{"model": "multi-label image tagger", "dataset": "cartoon faces", "train_examples": 203450, "image_size": 64, "crop_scale_min": 0.8, "horizontal_flip": false, "rotation_deg": 10, "arch": "inception", "norm": "batchnorm", "activation": "elu", "depths": [3, 6, 6], "kernel_size": 3, "stem": "single", "widths": [128, 192, 288], "num_labels": 47, "mixing": "mixup", "init": "small_normal", "optimizer": "muon", "muon_scale": "original", "lr": 0.039, "momentum": 0.9, "nesterov": true, "orthogonalizer": "newton_schulz_5", "adamw_lr_other_params": 0.0013, "magnitude_pruning": 0.7, "steps": 7000, "batch_size": 128, "epochs": 4.4, "lr_schedule": "cosine", "final_lr_fraction": 0, "warmup_steps": 1400, "weight_decay": 0.01, "adamw_weight_decay_other_params": 0}
Rows from block 8, named by matrix and row number. Rows with one number belong to one channel. Each number is 200 + 30 x the weight over its row's rms, rounded and kept within 0 to 999. All counts start at 0. After the name is the row's rms in percent of the matrix's.
# r30: branch 2 reduce pointwise conv (model.blocks.8.r3.0.weight, 48x192x1x1), inputs 0-95
# b30: branch 2 3x3 conv (model.blocks.8.b3.0.weight, 72x48x3x3, transposed), outputs 0-14, a 3x3 kernel for each
r30.10,104,200,200,200,200,177,200,247,200,200,200,200,200,136,200,149,200,200,200,252,112,200,200,295,200,179,200,200,200,200,186,200,200,200,218,200,147,200,276,200,200,200,200,200,200,200,200,200,200,200,275,200,99,200,185,298,200,230,200,200,200,142,232,200,140,247,200,200,132,200,200,200,254,116,200,200,200,200,268,200,200,189,200,200,200,200,231,200,200,154,122,200,156,200,242,200,200
r30.11,094,200,184,200,151,274,119,200,162,159,262,200,200,200,163,200,112,200,200,200,241,147,200,200,200,277,200,200,253,231,200,200,200,200,200,200,200,200,178,200,200,200,200,200,200,200,206,147,257,200,200,200,200,200,281,153,200,200,200,200,200,200,143,200,157,200,200,200,200,200,200,165,200,200,200,239,240,200,200,200,200,200,200,200,123,200,251,200,200,200,233,200,200,200,200,200,149
r30.12,092,155,200,200,200,200,223,186,200,200,200,200,200,200,200,200,146,200,200,200,200,200,200,200,200,200,200,200,151,219,200,200,200,200,200,252,200,200,200,200,200,200,263,200,200,200,200,200,200,150,111,200,200,200,290,200,273,200,144,200,271,200,200,350,130,200,163,200,200,167,200,157,237,200,200,265,200,200,200,200,287,267,200,200,159,296,133,261,200,200,200,200,200,200,129,200,200
r30.13,100,200,226,253,200,332,135,200,164,139,270,153,200,182,230,200,200,200,157,200,200,250,200,200,234,200,200,238,200,200,200,200,130,125,248,200,200,234,200,200,241,200,241,200,238,200,200,200,221,241,234,293,158,200,141,200,200,200,200,144,200,200,200,113,200,200,115,200,211,200,200,200,200,200,200,200,200,221,237,200,200,200,200,200,264,255,200,200,200,165,200,200,200,200,287,200,139
r30.14,088,250,295,200,175,200,200,318,260,234,200,200,200,254,200,200,218,87,248,200,200,272,200,200,200,200,200,200,200,263,200,200,230,253,142,200,200,143,270,200,200,200,200,162,200,200,200,200,258,200,200,200,200,154,131,200,200,200,143,200,171,200,200,200,200,168,200,200,200,140,244,200,166,157,200,200,200,253,200,200,155,228,200,116,200,200,200,200,200,200,137,200,200,200,200,200,200
r30.15,107,157,179,288,200,174,200,200,243,200,160,262,200,322,200,200,200,200,224,130,200,215,166,200,200,200,243,228,166,238,169,200,200,200,200,200,200,200,200,200,183,200,221,200,200,200,113,236,200,200,200,200,255,253,200,200,162,200,236,200,200,146,200,200,200,200,238,250,246,200,200,200,226,127,200,200,200,158,200,130,157,200,200,264,200,138,200,200,200,172,200,200,231,200,216,200,171
r30.16,100,200,200,125,200,200,200,200,200,200,200,200,200,200,200,155,225,200,256,264,200,200,200,200,153,200,200,200,200,200,200,200,200,200,200,200,200,200,200,200,200,200,95,235,200,200,200,200,200,200,200,200,200,156,118,200,200,200,200,154,200,145,200,200,157,149,200,269,200,200,158,137,200,200,200,200,225,250,246,249,129,200,244,200,200,267,200,200,149,200,200,238,200,200,151,200,99
r30.17,097,200,200,97,200,153,200,200,200,170,200,200,200,200,200,127,274,200,200,200,200,167,200,200,200,200,200,235,243,247,200,146,200,200,240,180,200,230,200,163,200,200,200,200,200,179,147,193,281,200,200,245,273,200,232,200,249,200,200,156,200,200,200,200,200,200,127,200,200,140,200,200,200,200,167,200,200,200,200,200,200,200,200,200,175,117,200,200,200,249,200,200,200,200,138,200,134
r30.18,093,200,271,200,138,200,200,200,200,265,241,166,200,200,200,159,154,200,115,200,200,200,200,226,249,200,200,154,200,200,200,184,259,200,200,200,200,147,200,200,200,216,200,200,200,200,117,200,200,239,200,235,200,200,200,200,271,200,200,200,200,175,200,219,200,175,180,240,200,200,185,272,148,166,200,200,200,149,174,124,200,200,162,200,133,200,156,200,200,200,200,200,200,200,200,200,130
r30.19,099,200,200,200,200,200,200,200,200,200,200,219,200,200,200,158,200,200,200,279,200,278,200,200,200,141,200,200,200,167,200,200,200,172,200,200,200,200,200,200,200,200,216,200,200,200,200,200,200,146,200,249,200,200,200,262,244,200,257,186,200,230,232,200,200,200,200,142,200,259,239,200,200,200,200,246,200,200,200,200,141,200,250,200,125,200,200,238,200,107,200,200,200,268,200,279,200
r30.20,108,200,123,153,200,200,145,200,200,134,284,261,232,200,200,169,200,200,200,282,134,200,200,260,243,200,299,200,245,200,117,200,200,281,171,200,200,241,200,200,200,200,200,141,200,231,200,200,200,200,200,152,226,200,200,200,200,240,200,117,200,200,200,200,200,200,200,200,200,162,141,200,213,200,200,256,177,200,200,200,200,200,200,143,167,200,269,200,245,200,173,200,296,280,180,237,200
r30.21,095,200,200,200,200,200,200,200,200,282,200,163,163,141,200,200,200,249,200,200,200,200,159,228,200,200,200,200,200,200,248,154,200,150,238,200,149,200,200,200,200,200,200,200,200,200,129,129,163,200,200,200,200,200,200,200,254,200,200,200,200,149,200,200,200,200,200,161,200,155,200,200,157,200,200,272,200,244,142,252,200,230,200,200,142,249,200,200,200,200,200,279,200,227,200,200,200
r30.22,106,200,151,143,147,200,171,200,268,290,200,200,200,200,200,200,166,277,260,200,200,177,200,234,228,231,200,200,200,200,223,200,200,200,200,200,200,200,232,200,200,200,200,200,200,253,200,200,200,107,200,200,200,200,200,200,180,246,155,200,200,238,200,256,262,200,253,200,176,200,200,150,200,200,178,200,200,200,200,200,200,157,287,200,200,139,200,200,200,200,200,200,200,200,200,293,200
r30.23,114,200,200,146,244,200,290,264,200,200,200,156,200,200,200,132,150,200,248,268,200,200,200,272,200,160,200,216,223,179,160,200,156,248,200,152,200,232,200,200,200,137,136,200,200,200,251,200,144,200,200,167,200,252,200,200,123,200,200,200,200,200,200,136,200,222,237,156,235,200,200,200,200,146,200,269,200,223,162,200,200,200,200,200,200,200,200,200,200,200,200,260,156,248,200,265,200
r30.24,102,200,200,200,200,200,232,239,200,200,273,200,200,200,200,200,200,200,230,200,200,200,209,157,200,200,200,301,200,257,200,171,200,190,200,258,200,236,200,200,200,200,200,236,216,200,200,206,238,200,200,200,154,200,200,244,200,200,200,163,200,200,200,200,276,200,200,170,200,200,200,252,200,200,140,200,172,140,200,200,200,291,93,200,120,200,200,200,200,200,249,158,200,200,165,144,200
r30.25,102,200,200,200,200,267,140,200,231,142,200,200,200,276,200,200,200,200,200,152,200,250,200,200,200,235,200,200,133,200,200,200,200,200,200,200,200,200,200,200,200,200,200,200,200,200,164,135,200,200,231,200,147,155,200,200,200,200,266,200,138,252,200,200,115,200,148,200,200,249,200,200,303,200,244,158,200,200,200,200,161,169,200,200,200,200,166,200,200,237,177,200,200,200,200,200,123
r30.26,105,200,200,200,234,200,149,200,146,200,259,200,200,200,200,174,200,232,200,200,200,155,200,232,200,200,200,200,200,200,200,200,200,242,260,200,200,217,200,200,200,162,200,200,200,200,200,282,200,200,200,200,200,200,200,255,152,200,200,200,200,200,200,200,200,134,187,200,225,186,200,200,200,237,164,200,200,137,237,156,236,157,261,200,200,160,200,143,151,200,232,135,254,149,200,200,215
r30.27,102,164,200,200,200,200,200,200,240,247,200,238,200,302,200,200,275,200,276,200,200,200,200,264,200,139,236,200,200,288,139,200,200,260,200,200,200,200,200,200,200,200,169,160,200,218,200,200,145,200,252,149,200,200,200,200,228,200,200,200,243,146,200,169,200,159,200,200,278,256,291,200,200,200,200,287,200,200,200,200,200,200,200,200,200,216,200,200,128,200,254,241,116,237,173,200,200
r30.28,096,219,200,213,200,144,150,200,200,162,200,200,200,200,200,200,155,200,200,200,200,246,200,200,141,146,200,234,282,200,166,200,330,200,200,200,200,200,200,200,200,249,200,144,200,200,200,175,157,123,200,200,128,168,147,168,200,200,200,146,267,119,161,200,200,200,200,200,200,200,200,200,200,200,200,200,200,278,200,174,200,200,200,141,166,200,200,200,200,200,169,242,136,200,186,200,200
r30.29,096,232,200,200,200,200,276,260,141,257,200,200,230,138,200,200,142,165,200,200,200,200,200,200,200,200,200,200,234,139,200,200,184,200,200,200,200,200,239,200,200,200,266,200,200,200,200,310,200,200,200,137,280,129,200,200,154,245,200,200,157,200,200,200,288,103,131,200,200,200,200,172,200,178,168,236,200,200,200,200,200,200,200,200,200,200,117,275,200,200,112,200,240,200,200,200,200
r30.30,107,200,200,200,200,200,200,237,172,200,200,110,200,200,169,135,200,200,200,200,200,200,200,265,200,200,200,200,241,200,200,200,200,279,200,152,224,207,200,200,200,200,200,200,200,200,200,200,200,117,200,200,132,200,200,200,269,119,200,200,263,155,200,200,200,200,228,200,200,200,200,200,240,133,200,200,170,200,115,200,200,200,183,200,200,200,200,200,200,200,233,243,80,123,133,200,200
r30.31,104,200,200,200,200,200,175,200,152,93,239,200,200,132,200,84,200,200,200,200,200,200,173,227,200,200,200,200,220,200,156,200,284,265,200,200,200,200,284,200,200,200,151,200,200,200,200,200,141,200,225,200,200,200,181,200,200,200,200,200,200,169,200,232,279,200,200,200,200,200,139,164,200,276,200,200,141,265,200,200,200,200,200,200,100,146,200,200,154,200,200,200,200,200,170,200,200
r30.32,098,200,218,192,254,126,200,200,200,200,248,200,200,200,200,200,200,200,200,238,200,273,200,200,200,200,200,281,129,200,200,200,200,200,200,200,200,200,181,200,216,200,200,200,200,200,200,129,135,200,238,200,141,200,200,200,200,200,200,200,200,139,200,147,200,200,250,200,155,200,289,200,275,200,200,200,200,200,200,125,200,156,253,166,161,135,200,200,200,200,200,200,200,200,269,200,136
r30.33,102,169,180,200,200,200,329,200,287,254,241,151,200,169,171,168,155,200,200,200,200,200,165,252,200,200,200,200,200,200,200,200,165,225,200,200,200,200,200,200,200,114,200,200,161,200,200,200,137,200,200,200,200,171,200,200,200,200,200,139,200,200,200,165,200,200,160,200,150,200,230,200,200,266,200,271,200,200,242,302,200,200,163,200,200,154,242,200,200,200,152,172,253,200,200,200,200
r30.34,102,237,233,118,200,200,200,244,177,178,200,200,200,270,214,200,200,200,200,200,200,200,200,260,200,180,200,200,200,146,200,200,181,200,200,200,200,200,234,200,200,200,66,200,200,200,200,231,144,200,145,134,159,200,200,200,200,200,200,143,200,200,132,200,200,200,200,200,200,200,157,160,200,143,200,200,278,200,200,262,200,200,200,200,126,155,249,200,242,200,200,200,125,200,200,200,238
r30.35,080,200,200,138,200,200,286,200,259,265,200,200,200,161,200,163,240,200,200,173,103,200,200,234,200,124,200,143,280,200,200,200,265,200,200,200,200,200,137,200,200,261,200,200,200,200,200,200,200,200,200,200,200,200,181,200,301,200,291,200,200,262,200,200,200,200,200,200,200,200,200,200,200,200,200,200,200,200,249,200,200,131,200,200,137,200,113,200,271,200,268,200,187,200,245,200,166
r30.36,092,154,110,200,200,200,200,200,290,238,200,229,200,200,159,254,200,319,200,200,200,200,173,270,200,200,200,200,200,200,200,200,200,260,251,200,200,200,245,200,200,200,138,134,200,200,200,200,164,200,200,200,200,200,200,195,200,161,265,200,200,230,200,200,200,200,200,200,200,200,200,200,200,200,200,165,200,200,200,200,234,200,200,200,200,259,200,200,302,200,200,200,178,200,200,200,200
r30.37,102,228,200,200,200,200,274,235,200,231,200,200,200,200,200,133,140,170,200,158,200,200,200,233,200,200,200,227,200,200,200,200,200,200,200,200,200,168,191,200,200,233,200,169,200,200,200,144,200,200,200,200,200,209,200,200,200,200,274,189,200,200,160,200,200,316,236,200,154,200,200,248,200,263,200,200,200,200,200,200,200,200,200,114,200,148,200,200,200,200,123,260,294,200,200,200,200
r30.38,098,200,142,200,200,200,271,200,240,246,200,151,200,200,179,200,200,200,200,200,200,200,200,200,200,241,200,200,200,304,255,243,200,200,200,200,200,200,200,200,200,155,250,290,200,200,245,200,200,200,200,200,200,200,200,200,230,200,200,200,200,200,200,200,226,215,200,200,200,264,200,265,200,242,200,149,200,200,85,200,160,200,274,200,246,200,200,200,145,200,200,200,174,152,256,200,150
b30.10,100,144,200,161,200,150,200,254,200,200,200,200,200,200,200,200,160,200,200,200,200,200,200,200,200,200,238,166,200,234,200,260,285,200,200,200,200,200,200,200,257,200,200,241,200,200,200,91,161,82,200,256,270,200,200,200,161,200,200,200,200,200,200,200,200,200,170,200,200,200,200,200,200,200,200,133,230,247,200,200,200,264,133,200,200,200,259,265,200,270,200,235,200,200,233,200,200,200,200,200,200,90,200,200,177,172,200,274,200,200,200,200,198,200,200,200,233,166,134,200,246,200,235,200,200,239,200,155,158,200,200,200,200,200,175,200
b30.11,102,200,200,200,200,200,200,200,157,200,129,157,200,200,200,200,261,260,236,200,200,187,286,143,200,200,241,200,200,200,200,183,157,200,163,200,200,200,200,200,200,200,200,200,276,200,200,200,200,200,200,200,200,278,297,200,245,257,200,123,200,200,112,200,200,200,200,200,231,192,200,200,200,200,174,200,119,109,200,226,200,201,254,249,248,200,200,205,200,200,200,200,200,200,200,171,200,200,169,247,200,251,200,149,174,267,200,179,200,200,224,200,200,200,200,200,200,200,221,200,200,200,159,200,175,120,200,200,258,200,200,223,200,200,200,200
b30.12,105,200,282,200,200,200,181,200,158,200,246,163,200,200,112,192,200,200,200,200,200,200,200,200,200,156,200,200,200,286,200,254,200,200,200,191,200,200,200,200,149,200,200,200,200,167,239,227,233,200,117,200,200,200,282,200,200,240,200,200,300,200,125,199,183,225,200,150,143,275,161,200,200,200,181,248,157,163,200,179,152,200,200,200,200,146,187,200,193,200,245,200,208,200,200,200,200,184,168,144,200,267,241,200,200,200,200,152,180,175,200,200,266,200,200,200,200,200,200,200,229,238,130,217,200,154,235,200,200,229,200,200,200,200,200,200
b30.13,099,200,200,274,200,164,200,200,200,200,162,200,152,200,200,168,281,229,200,200,200,200,200,200,200,200,318,264,200,200,278,200,200,229,200,200,200,225,200,200,200,214,200,200,200,200,200,200,148,154,200,278,200,113,200,200,200,200,154,147,200,200,144,200,200,200,170,283,279,200,200,241,245,200,200,200,200,200,121,250,226,206,200,200,200,200,200,231,167,200,200,200,174,200,259,200,200,200,200,256,200,200,200,200,144,200,200,200,200,200,218,200,200,200,200,121,227,247,200,200,132,200,200,200,200,148,200,200,200,200,266,200,200,272,200,144
b30.14,105,200,200,200,200,262,144,257,255,200,200,200,200,200,181,200,200,177,200,244,200,200,200,241,200,200,200,253,277,212,234,200,200,200,164,174,200,234,200,200,202,200,174,200,180,200,200,200,200,200,231,200,200,200,200,200,165,200,200,200,200,200,200,236,147,213,317,200,147,200,200,200,200,200,200,200,200,200,200,164,200,200,200,200,200,234,266,200,200,200,169,200,200,200,200,245,171,200,200,200,285,200,200,200,200,181,200,200,200,200,200,200,200,208,200,200,200,251,179,157,275,173,200,310,200,200,200,200,200,231,200,200,200,137,248,292
b30.15,100,200,200,200,256,200,255,285,200,244,200,200,160,259,200,200,275,200,200,200,200,151,200,200,200,263,200,200,251,200,200,278,200,200,223,200,200,314,200,161,200,261,200,165,200,200,200,200,129,200,99,200,200,200,200,200,200,200,200,200,200,200,200,200,141,303,236,163,200,200,200,200,200,200,132,200,200,268,246,200,200,224,200,200,200,246,282,200,200,281,187,200,292,200,200,200,200,200,200,200,200,281,200,118,200,182,200,200,232,260,200,106,200,200,200,200,250,200,200,171,320,200,200,262,238,270,200,200,200,200,200,228,200,200,217,200
b30.16,092,200,200,200,162,200,200,200,200,200,200,200,200,200,234,200,167,200,200,188,200,200,200,200,200,200,200,200,200,251,200,200,237,200,200,200,200,200,308,200,200,200,200,148,200,200,180,200,183,200,200,200,200,200,200,200,200,200,200,200,200,200,200,200,236,200,160,200,200,200,200,114,200,200,200,200,200,208,200,200,200,200,259,200,200,200,200,200,263,200,178,200,200,200,200,200,297,114,200,200,115,161,200,148,177,200,119,232,200,200,198,200,200,200,200,200,200,200,200,267,200,200,246,200,200,200,200,200,200,200,181,200,200,200,200,200
b30.17,099,200,200,234,200,162,200,224,200,189,200,200,200,87,139,179,200,269,242,200,200,200,200,200,200,156,200,200,200,200,200,200,200,200,200,200,217,200,154,215,200,200,200,244,264,200,200,200,167,200,200,200,200,271,200,200,200,200,200,200,200,245,200,200,200,200,309,200,200,200,176,200,200,164,200,200,200,181,200,200,200,200,200,200,200,200,200,200,200,253,200,319,200,200,200,251,154,200,200,200,200,98,135,200,200,154,200,200,200,200,283,200,290,200,160,200,171,200,281,200,263,272,200,236,200,200,168,200,200,153,149,121,294,200,200,253
b30.18,094,200,200,200,127,200,200,200,136,247,234,200,139,200,200,200,291,296,200,219,200,122,200,200,200,200,200,248,200,206,200,200,200,151,200,200,152,200,200,200,200,200,200,200,200,200,200,200,200,264,200,200,168,200,256,200,200,221,200,200,200,176,200,200,200,167,200,200,200,200,200,200,200,200,200,231,200,229,200,200,266,200,200,200,200,200,200,187,200,236,200,200,200,200,200,200,200,199,166,200,200,200,200,200,256,289,200,200,303,200,200,200,200,200,200,200,200,146,137,200,178,200,200,200,200,144,200,200,200,260,227,200,200,272,125,200
b30.19,102,200,200,188,200,174,136,200,200,200,191,117,200,264,200,200,200,200,200,200,200,200,175,299,200,200,200,200,200,138,214,155,159,200,158,190,225,200,177,200,228,262,200,200,182,200,200,200,200,200,231,231,200,200,153,200,200,275,200,232,231,172,129,139,200,242,200,200,200,200,200,187,168,200,150,200,222,200,200,124,144,128,200,200,200,200,89,200,200,180,252,124,159,233,200,134,200,200,200,200,275,200,200,200,200,133,200,200,200,200,200,200,154,200,271,200,237,200,200,200,200,182,248,200,200,200,200,200,262,200,200,200,205,200,200,180
b30.20,106,200,238,200,158,200,200,200,172,154,200,168,251,200,200,243,200,162,200,200,200,200,340,223,174,220,273,95,234,239,200,200,232,200,200,229,200,156,200,200,171,200,200,200,200,200,200,200,234,200,200,178,200,200,200,200,200,200,200,200,200,136,157,200,228,200,200,200,200,137,167,163,200,200,200,200,200,200,200,135,163,169,200,200,200,238,224,200,286,200,200,200,200,200,200,200,200,200,200,137,200,200,200,200,200,200,200,200,200,209,200,200,200,200,200,200,200,200,200,215,200,200,236,187,200,200,200,200,178,200,200,174,200,200,200,200
b30.21,095,200,200,200,200,200,200,200,200,200,200,200,200,200,133,151,200,200,200,200,200,200,200,200,200,200,200,200,200,200,200,200,200,200,200,200,200,200,200,200,133,244,200,200,200,200,200,151,200,200,247,200,200,200,200,200,200,228,200,200,200,71,200,200,200,248,171,200,200,143,200,200,200,200,277,245,200,200,230,200,200,200,200,194,200,200,200,200,200,200,200,200,257,200,121,200,304,200,114,200,200,200,173,105,200,200,133,200,200,200,174,257,265,200,200,175,200,200,200,261,234,200,222,200,200,200,239,200,200,200,200,200,240,200,202,200
b30.22,097,200,149,175,236,200,200,200,200,200,230,200,200,200,200,200,200,200,200,200,200,200,213,200,243,200,200,249,200,200,200,200,259,200,200,200,214,200,200,200,200,200,200,200,157,200,200,120,200,200,200,178,200,200,200,200,200,200,200,200,200,200,200,200,200,200,200,200,200,248,200,181,200,200,119,213,277,256,200,200,200,329,200,200,200,200,200,200,200,200,200,167,150,200,228,200,149,200,200,200,156,128,200,200,200,200,268,200,200,155,158,200,200,200,200,200,160,277,200,228,200,200,200,200,257,151,200,200,200,200,200,234,144,200,294,200
b30.23,103,173,200,200,200,166,200,128,200,200,200,209,200,200,245,200,200,200,200,266,200,200,223,148,150,278,200,111,163,200,144,200,200,200,200,288,200,181,210,200,176,200,200,200,200,200,200,200,200,315,237,167,200,200,200,184,200,200,127,200,200,141,200,200,270,200,200,200,242,200,200,200,181,200,232,200,200,200,200,200,200,145,200,200,200,200,200,200,200,200,200,200,155,200,200,183,200,200,200,213,218,200,200,200,171,200,200,200,200,200,200,200,200,200,229,227,146,120,139,200,200,200,117,200,200,200,291,242,200,200,202,200,200,200,255,267
b30.24,113,200,255,200,200,254,137,200,200,200,104,134,200,200,200,128,253,310,258,132,164,200,168,144,200,126,200,275,200,170,200,152,200,200,200,200,200,159,200,236,200,200,184,273,200,137,200,200,200,200,261,200,187,200,200,200,184,200,200,200,200,200,158,162,200,265,200,144,200,200,200,200,200,200,200,200,200,148,164,200,258,200,200,200,200,237,170,170,209,200,200,200,200,200,200,200,200,200,200,161,154,200,134,200,200,200,200,200,200,200,247,164,276,200,151,200,200,185,172,200,234,161,200,234,200,200,200,226,200,168,200,200,265,200,236,290
b30.25,090,200,200,245,200,200,200,200,263,200,139,200,200,200,200,200,200,152,200,200,200,200,200,200,200,200,200,169,159,200,200,200,240,200,200,293,200,297,200,278,260,330,200,200,200,200,200,200,200,200,200,162,200,200,166,217,301,200,200,200,200,200,200,200,200,200,124,233,200,137,200,200,200,200,128,200,200,128,200,206,291,200,200,200,200,106,120,200,200,200,200,200,200,151,200,200,200,200,200,200,200,181,200,200,200,200,200,200,272,200,200,200,180,175,150,200,200,200,200,200,200,200,200,157,175,200,200,200,200,174,264,200,200,200,132,200
b30.26,113,167,200,200,200,163,200,200,200,200,200,200,175,200,224,200,253,261,200,200,181,162,200,196,200,200,200,200,153,200,200,200,237,200,200,251,200,156,200,200,200,200,185,222,200,200,200,150,200,263,200,200,252,200,173,200,200,200,200,200,141,200,213,173,222,130,200,200,200,200,200,200,226,164,200,200,200,200,200,200,200,240,200,200,175,200,163,166,200,200,200,200,200,200,200,200,200,200,200,200,200,200,122,221,154,166,250,200,144,200,223,200,241,200,184,229,200,200,149,289,200,173,200,200,157,200,200,200,200,149,200,200,200,200,200,200
b30.27,100,200,293,200,200,200,200,243,200,200,200,200,200,181,200,200,200,200,200,244,200,200,275,200,200,290,200,229,244,260,200,220,200,200,261,252,200,268,200,200,200,200,200,200,200,200,143,200,200,240,200,164,200,124,200,200,110,200,200,200,200,200,200,200,200,248,290,154,262,200,200,200,200,200,137,200,200,130,200,143,200,200,200,200,200,200,200,200,200,200,200,200,200,200,200,200,200,187,200,200,232,200,200,200,248,278,200,200,237,200,200,200,253,200,200,200,200,294,150,127,200,87,200,234,200,256,239,200,200,200,186,197,282,200,200,297
b30.28,109,200,200,200,200,200,200,200,200,200,163,200,136,200,200,200,262,267,200,200,200,200,200,200,200,200,200,269,200,267,200,200,236,200,177,108,144,240,200,200,237,251,200,200,200,245,200,200,150,200,200,200,200,200,200,200,200,200,200,200,200,200,200,200,200,200,96,200,200,178,200,200,190,200,200,200,200,200,200,200,200,200,200,200,200,200,281,168,200,200,200,200,200,200,200,179,200,174,171,200,173,200,200,124,200,200,156,200,200,200,200,200,200,200,200,200,200,241,200,248,133,200,200,200,249,200,117,200,200,200,155,200,180,143,200,200
b30.29,101,200,153,236,200,123,200,200,159,200,209,222,200,200,200,200,158,172,164,200,200,148,200,254,259,187,153,200,200,200,244,200,200,200,200,221,200,200,200,200,164,200,200,200,200,200,200,132,151,168,247,243,200,200,200,200,200,200,200,200,258,200,200,200,200,200,200,200,200,200,137,200,183,200,200,203,271,200,226,200,200,246,200,200,200,200,200,200,200,200,151,234,200,169,200,200,162,200,200,200,263,309,200,200,181,200,200,200,171,200,104,200,200,200,270,200,200,200,231,135,200,200,200,200,200,200,154,200,200,200,200,200,264,200,258,254
b30.30,090,144,200,200,159,200,200,268,200,246,200,200,200,200,200,200,200,200,200,267,200,200,200,200,200,200,200,200,200,200,200,200,127,200,200,200,200,200,200,200,200,200,290,133,200,200,125,200,200,200,200,200,200,200,200,159,141,200,200,200,200,288,290,297,200,200,200,224,216,200,200,200,200,200,225,200,200,200,200,200,200,200,174,340,228,200,273,200,226,200,200,230,242,147,200,244,232,200,200,200,200,200,200,200,200,290,200,200,200,150,200,200,200,200,200,200,200,200,85,200,200,200,278,200,226,200,147,200,216,269,200,200,279,108,239,267
b30.31,103,200,235,200,142,164,200,200,200,200,200,270,200,200,200,200,200,119,135,200,256,237,293,200,200,200,200,92,200,280,175,200,173,200,200,200,250,169,117,200,200,200,200,200,200,200,200,200,200,260,203,257,200,200,172,200,200,161,200,200,200,234,219,260,284,200,118,227,253,144,180,200,200,200,200,200,200,200,200,200,200,200,164,265,200,200,200,225,140,200,200,160,200,200,262,200,163,264,200,200,200,200,200,200,200,200,200,200,200,200,200,200,169,200,200,200,225,200,200,200,121,184,235,200,200,311,200,200,200,200,200,200,200,200,200,200
b30.32,097,200,200,200,200,200,200,200,200,200,200,200,200,148,200,234,200,200,200,200,200,141,103,200,200,200,200,200,200,200,248,200,200,200,177,200,194,249,114,200,200,295,200,200,200,255,200,200,200,200,200,175,200,290,200,200,200,200,135,200,200,123,136,162,222,291,159,200,200,200,200,133,200,200,245,228,200,200,200,138,173,156,200,200,231,232,200,200,200,109,200,200,200,200,156,120,200,200,200,200,200,200,200,266,272,200,221,200,200,200,200,200,200,255,200,200,192,200,223,200,150,200,189,200,200,200,200,200,200,199,161,146,136,200,200,221
b30.33,106,200,200,200,200,200,200,200,189,200,231,200,200,200,200,200,200,200,200,200,200,200,200,230,292,200,200,200,200,158,261,157,151,243,200,200,200,200,200,200,200,200,130,200,200,200,224,200,200,200,148,200,200,200,254,200,200,200,200,281,200,200,200,200,200,232,321,200,156,225,200,175,200,200,200,200,200,200,200,200,123,113,200,200,233,200,200,200,200,138,200,200,200,202,200,144,157,200,214,168,200,200,200,200,230,200,192,220,200,200,200,200,200,200,252,200,157,200,200,200,200,200,200,200,200,200,200,200,200,200,200,200,200,200,200,200
b30.34,105,141,200,200,200,202,200,231,200,282,238,277,247,200,287,200,167,183,160,200,200,200,200,216,227,131,175,200,200,200,200,173,200,200,200,166,200,142,200,200,200,200,200,203,200,162,200,200,200,200,134,200,149,200,200,173,133,200,200,200,200,236,200,200,267,200,134,200,261,200,200,149,200,132,136,250,287,284,292,144,200,200,200,200,200,200,200,200,200,200,200,200,232,200,200,200,200,200,200,200,200,200,200,200,187,200,200,200,200,126,200,200,200,200,146,200,157,200,200,200,200,200,200,200,200,200,200,200,200,200,180,200,200,174,200,321
b30.35,091,200,200,200,200,200,200,200,200,200,200,200,200,200,200,200,238,200,123,200,217,200,200,200,200,200,200,200,102,200,200,200,200,200,200,200,200,170,140,200,200,200,139,223,200,200,200,200,200,200,200,143,200,200,200,129,200,200,200,311,256,200,237,200,147,200,271,147,196,200,119,164,200,200,253,200,292,241,253,200,200,200,200,234,151,244,162,200,200,200,200,200,200,200,200,200,200,200,200,158,140,157,200,162,200,200,217,200,200,233,250,200,277,258,213,200,200,200,276,151,200,200,200,269,200,264,200,200,200,200,157,200,200,200,228,312
b30.36,102,200,200,200,200,200,200,200,200,200,200,200,200,200,164,176,200,140,200,200,232,258,200,200,200,200,200,167,227,200,153,213,275,200,156,269,200,262,200,195,261,265,200,163,200,200,200,200,200,200,200,200,200,185,200,200,200,141,200,200,200,200,200,200,200,200,200,200,200,200,183,200,200,258,200,200,200,200,200,200,200,200,200,168,177,200,145,200,200,200,200,200,200,200,135,200,200,200,200,200,200,200,200,200,200,200,171,149,200,209,200,200,200,194,235,200,200,279,200,161,200,200,200,215,271,200,200,200,200,200,200,200,200,200,200,160
b30.37,087,200,200,200,109,200,200,200,159,200,200,200,200,200,156,200,200,200,200,200,200,200,147,226,200,200,200,226,215,200,200,200,200,200,200,200,200,200,121,200,200,269,200,200,256,239,200,200,200,171,200,155,200,280,200,200,200,187,200,265,247,200,200,200,200,200,215,200,200,200,200,200,200,200,200,200,200,200,200,149,200,200,244,200,200,269,200,200,200,253,200,200,210,200,200,200,200,163,200,200,200,200,200,200,245,185,162,200,152,200,200,200,200,310,200,200,200,146,200,200,200,259,200,200,247,200,200,200,200,200,200,177,135,200,144,164
b30.38,090,200,200,200,135,200,200,145,200,200,200,200,200,200,200,174,237,200,200,200,200,200,200,200,200,200,154,200,200,200,225,200,200,200,200,200,200,200,200,85,200,200,200,200,200,200,148,200,200,200,281,200,200,200,200,200,200,216,200,200,200,200,200,164,200,231,320,200,134,200,200,200,119,200,177,252,200,140,200,200,200,200,200,200,304,200,200,230,200,200,200,200,200,200,200,200,161,200,216,200,200,200,200,200,200,200,200,200,153,200,249,200,233,305,200,200,200,200,200,215,149,200,200,200,200,197,200,200,200,200,200,200,261,200,200,216